python train.py --train_examples=145000 --width=384 --fused_qkv=true --drop_path=0.15 --positions="sincos" --residual_init="none" --beta2=0.999 --eps=1e-10 --grad_clip=1.0 --epochs=21.1
Rows from block 2 of a small autoregressive pixel model, named by matrix and row number. Rows with one number belong to one neuron. Each number is 200 + 30 x the weight over its row's rms, rounded and kept within 0 to 999. All counts start at 0.
After each neuron's rows are labels from the 100 images, of 14976, where the neuron reaches its highest value: "responds to" is what is common among them. Only what is clearly more common there than usual is listed. The data: rendered roads seen from a driver's seat, with toy cars, trees and houses.
# fc1: MLP up (model.blocks.2.mlp.fc1.weight, 768x384), inputs 128-191
# fc2: MLP down (model.blocks.2.mlp.fc2.weight, 384x768, transposed), outputs 128-191

fc1.583,232,212,172,238,172,221,194,200,228,208,198,210,109,159,190,226,191,174,183,221,245,202,202,184,226,174,203,129,186,216,194,232,196,213,198,244,256,188,210,190,248,208,120,247,200,140,128,200,200,185,258,190,261,236,186,189,187,246,177,178,277,252,160,163
fc2.583,228,234,212,213,248,183,213,190,257,256,184,178,232,183,191,268,238,164,242,152,188,187,224,207,171,166,248,168,198,238,171,229,191,206,226,225,223,204,188,162,271,191,167,158,187,219,278,176,202,168,167,175,210,170,181,198,178,196,257,234,219,257,244,232
responds to: pine

fc1.170,177,162,132,309,198,185,214,178,226,219,213,178,145,232,157,224,213,186,206,200,267,228,215,192,172,196,225,172,200,175,163,199,188,209,148,221,233,233,258,176,243,156,232,197,246,223,188,208,197,153,198,216,183,156,221,214,210,255,154,196,232,206,191,185
fc2.170,237,227,197,190,125,194,196,251,220,260,201,213,255,212,202,190,192,149,261,201,228,219,209,183,187,242,216,224,199,147,188,213,157,161,165,187,173,191,163,187,244,182,175,240,230,234,175,192,259,177,181,212,211,216,173,208,201,196,251,163,245,191,212,171
responds to: bends left

fc1.451,248,210,173,230,194,212,229,234,216,246,217,208,245,156,200,193,208,206,211,211,169,207,161,181,158,211,198,210,188,130,213,189,205,235,224,205,181,219,190,178,180,221,178,224,241,167,200,199,213,194,204,210,189,190,192,226,211,124,143,159,170,216,191,211
fc2.451,119,169,219,207,183,213,233,197,209,183,197,155,174,168,315,222,223,178,144,186,168,188,197,241,207,229,205,192,206,182,191,174,207,228,279,213,198,273,215,214,269,203,179,231,220,188,214,176,164,255,211,259,202,211,176,203,182,255,197,221,212,181,197,249
responds to: pine; bends left

fc1.653,249,190,164,167,178,243,213,212,184,241,196,235,145,151,161,161,212,174,200,221,168,208,159,176,236,160,189,112,183,160,144,249,210,165,214,190,222,182,219,218,217,207,125,231,193,196,173,173,217,182,190,166,306,189,192,162,184,167,157,172,198,181,196,149
fc2.653,230,198,220,201,163,189,196,142,146,209,210,187,200,202,258,249,185,182,214,160,271,201,226,214,219,222,239,161,247,246,184,253,219,192,231,196,214,207,256,223,218,212,207,142,176,245,242,225,205,155,203,164,225,179,279,204,155,167,175,248,200,163,177,181
responds to: pine; snowy verge

fc1.606,257,188,169,174,199,202,224,200,207,194,194,233,179,185,176,187,212,184,190,162,209,215,176,221,222,213,239,164,184,198,166,181,205,238,159,260,170,190,199,193,181,259,219,163,166,233,198,196,229,186,208,265,180,149,235,192,163,185,235,160,201,261,191,212
fc2.606,244,193,174,178,162,161,195,194,174,274,192,187,207,239,186,211,182,215,200,278,149,193,202,153,194,135,202,213,201,180,156,204,204,222,199,126,225,192,178,179,216,241,197,166,242,208,189,197,180,200,192,181,179,208,200,166,202,189,221,205,197,170,201,200
responds to: bends left

fc1.402,219,188,224,259,198,175,196,175,238,237,209,233,182,207,276,236,177,180,197,237,188,211,220,167,163,212,225,178,224,214,150,166,200,219,163,213,246,173,172,216,224,176,215,159,183,221,233,194,215,203,236,196,157,204,222,222,236,254,191,219,204,167,168,157
fc2.402,192,162,257,153,192,159,238,256,161,163,186,198,176,182,240,173,223,179,257,165,228,242,217,120,174,201,202,208,168,158,226,237,168,198,214,214,191,156,229,247,222,194,277,191,192,178,228,198,183,199,197,157,242,229,180,167,221,212,221,178,223,213,206,201
responds to: lamp

fc1.96,166,224,169,217,185,103,230,170,210,231,184,212,209,192,255,165,177,220,196,219,205,218,217,191,195,192,205,206,174,213,216,181,231,236,192,193,219,172,176,203,189,242,169,209,170,181,159,142,196,227,234,219,235,237,199,213,183,190,222,234,220,192,165,179
fc2.96,227,205,202,181,222,214,191,237,199,201,187,227,195,192,209,212,222,203,195,222,223,158,236,216,173,201,200,197,191,218,174,190,201,210,265,214,217,180,211,156,200,152,201,188,196,240,196,141,179,187,208,243,214,223,153,193,170,188,240,189,223,155,170,198
responds to: pine

fc1.258,193,229,204,259,223,193,208,146,249,176,187,276,149,174,229,237,170,188,176,168,259,240,213,166,228,140,237,161,215,173,202,225,204,228,141,194,231,226,203,221,246,186,193,192,191,187,216,219,223,252,220,259,195,246,187,271,225,191,201,188,246,263,212,165
fc2.258,204,219,148,231,180,165,184,219,181,214,200,181,155,191,218,161,162,246,188,167,220,216,217,186,170,222,264,187,193,199,270,230,246,177,198,205,160,175,190,163,201,204,171,194,218,181,202,193,216,156,147,137,191,206,213,230,210,210,232,225,217,157,140,158
responds to: lamp

fc1.385,178,193,144,194,187,190,180,223,241,168,191,178,173,176,162,200,215,202,232,225,219,192,196,204,237,196,162,153,162,210,186,176,208,153,224,199,190,244,203,166,222,196,193,187,217,196,194,189,221,295,183,172,174,213,234,220,186,173,181,172,249,241,161,121
fc2.385,149,195,255,223,259,259,149,243,185,209,206,220,229,248,172,187,163,200,188,235,168,115,203,208,199,234,188,223,233,220,181,200,244,193,145,203,176,206,204,167,177,235,186,185,205,195,261,164,174,144,204,173,238,205,217,147,196,207,200,197,210,180,198,262
responds to: bends left

fc1.708,143,243,160,226,186,178,213,241,262,224,193,163,179,220,174,157,192,186,206,276,189,239,238,224,195,192,225,230,167,197,220,199,229,182,170,221,195,178,184,216,225,146,200,253,226,168,130,128,189,279,157,286,320,199,200,184,206,189,141,248,216,234,179,168
fc2.708,134,239,216,166,225,191,197,231,258,212,201,191,179,183,174,244,161,207,191,177,201,227,254,178,222,201,171,233,208,250,230,210,198,177,221,195,202,217,154,200,189,186,186,226,208,220,181,180,190,221,185,219,188,148,175,116,216,187,238,200,147,205,216,185
responds to: pine; bends right

fc1.441,221,190,215,198,147,248,206,186,194,204,202,216,182,175,195,207,188,207,240,255,179,180,186,234,218,181,205,195,217,154,237,190,180,262,136,280,197,224,159,219,181,228,194,234,235,196,190,208,177,215,251,263,174,167,191,216,228,128,227,221,224,242,207,229
fc2.441,255,188,171,218,243,238,239,246,223,200,195,159,162,234,247,193,265,189,165,213,172,173,208,161,193,238,152,235,229,210,222,215,180,171,227,193,180,199,172,178,194,206,173,191,207,205,131,210,241,242,192,245,178,182,160,184,163,193,126,234,168,223,207,223
responds to: bends left

fc1.383,183,204,181,254,213,211,195,163,182,228,182,234,190,209,218,220,166,235,184,210,209,224,169,198,220,208,196,155,241,156,211,175,167,200,210,171,239,236,197,205,260,191,230,180,191,184,210,241,163,153,258,226,194,237,200,218,274,218,187,207,258,233,179,201
fc2.383,164,241,175,220,216,258,201,219,228,248,223,154,209,195,198,198,157,169,219,227,261,184,213,161,191,142,186,183,216,224,252,202,285,129,202,180,143,219,198,197,162,198,236,171,159,201,206,218,203,172,180,223,195,214,220,227,255,233,235,216,262,117,235,224
responds to: pine

fc1.640,201,257,175,160,183,202,222,234,163,210,192,226,201,178,142,202,135,210,227,218,211,163,174,236,188,216,215,153,228,214,182,221,170,186,161,212,232,176,225,199,205,233,151,168,213,171,204,172,220,202,213,207,273,172,208,168,175,208,204,191,254,224,158,171
fc2.640,161,208,203,187,235,259,205,159,224,176,186,227,152,247,253,186,179,147,175,233,186,160,245,197,183,239,244,161,155,202,255,215,196,224,181,215,198,205,206,215,241,201,216,200,202,183,195,160,198,246,217,184,173,223,179,197,189,213,212,212,119,141,245,226
responds to: lamp

fc1.461,149,196,190,194,223,201,227,155,218,225,203,257,182,228,225,184,180,257,207,203,248,196,242,155,205,188,215,211,208,186,238,235,191,184,215,216,232,177,234,211,246,218,192,171,240,206,211,160,175,174,204,179,216,203,220,230,236,211,233,221,185,170,182,185
fc2.461,230,215,171,225,259,221,174,225,208,190,181,193,215,171,144,203,227,221,156,225,153,188,242,267,197,230,222,231,194,248,169,192,243,183,222,220,222,276,188,258,172,208,214,171,223,165,113,206,185,168,158,161,139,210,172,200,174,143,184,209,219,187,205,217
responds to: lamp

fc1.727,184,145,156,252,237,170,154,210,231,232,190,150,121,156,192,192,225,180,165,248,225,247,185,172,203,190,286,183,179,144,223,199,222,206,202,185,262,237,132,185,164,182,204,197,130,216,223,176,241,199,223,219,184,226,179,230,182,258,191,206,226,235,153,175
fc2.727,201,200,178,233,223,230,209,225,160,208,199,171,206,196,176,183,187,142,159,182,230,256,169,219,177,240,202,254,211,257,168,234,226,190,174,179,189,235,178,225,219,190,134,219,244,173,171,223,165,166,205,218,192,160,157,181,207,159,198,209,159,221,198,210
responds to: lamp

fc1.502,218,175,168,209,183,152,209,259,212,174,187,205,206,172,179,281,158,226,249,187,182,170,154,197,148,212,199,144,186,194,169,184,222,216,207,169,194,183,158,145,184,201,209,168,179,220,128,145,210,187,176,200,191,154,254,216,169,163,197,187,200,245,142,169
fc2.502,166,166,230,193,208,188,199,219,169,220,194,158,214,169,237,175,161,207,193,191,213,184,205,264,210,186,197,206,259,187,217,215,172,222,215,211,206,158,195,287,166,162,211,229,205,221,176,174,221,263,212,221,243,175,201,235,167,165,156,182,245,210,266,203
responds to: house

fc1.123,203,175,142,215,223,212,199,206,179,185,196,192,203,144,200,191,179,164,263,198,182,213,220,179,205,220,220,146,212,199,158,208,173,185,145,182,241,181,170,230,180,218,144,198,224,132,201,170,231,202,227,255,185,208,225,206,182,212,247,205,240,220,174,106
fc2.123,186,247,186,217,187,246,227,197,178,156,188,195,164,285,259,199,247,136,168,223,191,161,222,204,187,188,243,176,147,239,218,176,164,210,214,248,248,200,190,194,199,201,170,212,261,139,155,223,223,184,192,232,173,170,159,208,169,214,165,213,187,181,200,180
responds to: lamp

fc1.291,136,255,166,161,192,125,216,199,225,167,229,219,195,187,177,197,225,217,253,244,223,188,237,200,185,209,166,216,220,204,226,194,218,176,220,176,189,187,227,214,200,184,239,210,189,176,204,117,191,222,266,228,181,157,212,221,204,216,173,166,210,224,141,175
fc2.291,154,267,224,185,192,197,210,227,227,230,219,157,200,207,235,191,201,202,249,237,232,190,215,150,229,220,229,137,171,195,217,256,244,226,238,210,174,194,202,196,211,227,219,222,203,171,169,200,215,166,183,236,138,209,194,212,222,149,201,152,167,204,181,183
responds to: bends right; truck

fc1.735,156,177,158,225,208,174,216,214,209,240,199,191,200,246,183,215,142,192,227,175,192,206,204,168,183,220,195,163,191,196,269,164,220,213,168,181,264,216,195,180,196,215,181,208,187,193,199,216,215,209,234,227,209,170,250,205,221,250,189,182,226,185,127,160
fc2.735,176,174,135,163,257,198,174,233,199,209,212,201,197,219,244,198,193,210,207,213,192,210,216,207,171,203,242,246,186,235,207,236,158,173,198,212,142,214,200,226,149,203,192,190,205,142,178,218,168,213,180,183,171,227,274,187,221,169,154,191,149,167,212,271
responds to: lamp

fc1.575,220,188,202,216,135,243,219,148,195,220,199,235,233,213,195,218,232,173,234,231,195,147,191,191,216,223,235,208,285,258,174,169,190,270,212,243,252,242,136,165,231,173,219,241,210,234,159,135,203,218,168,267,218,248,228,222,183,147,162,227,217,271,193,176
fc2.575,186,228,195,164,284,204,188,201,177,170,189,153,122,195,193,195,201,199,172,156,195,200,187,215,224,192,144,185,196,159,217,204,170,183,247,178,156,208,209,239,185,208,217,209,183,148,189,224,194,208,195,170,182,165,204,235,206,276,154,194,139,122,216,216
responds to: bends right

fc1.716,186,205,201,179,185,160,218,182,192,224,198,232,208,167,195,231,224,209,170,253,195,235,272,144,218,216,197,172,195,201,201,246,253,183,159,212,183,162,209,202,194,189,217,243,162,187,195,221,232,228,238,226,224,191,216,225,216,226,200,251,158,172,181,195
fc2.716,193,224,212,172,258,226,145,164,206,176,218,179,223,165,212,220,238,188,201,143,229,223,202,186,255,218,124,219,197,189,129,157,242,238,213,199,203,233,185,211,135,239,171,229,188,206,160,189,184,253,222,135,199,139,198,120,172,211,209,234,229,203,213,228
responds to: house

fc1.694,166,172,204,279,208,198,189,174,220,204,208,228,205,232,254,207,204,203,218,219,228,244,218,185,226,202,193,144,160,164,260,172,190,265,210,217,244,234,171,173,179,219,180,261,118,182,177,214,227,213,251,189,180,197,189,191,240,226,216,136,232,205,191,170
fc2.694,198,148,240,196,186,188,179,176,147,197,203,190,198,232,182,197,235,246,205,161,248,149,176,186,172,198,211,193,222,174,170,234,161,216,240,198,175,191,239,260,169,205,210,276,235,172,194,212,191,148,209,177,233,155,262,210,168,244,197,229,212,213,181,181
responds to: house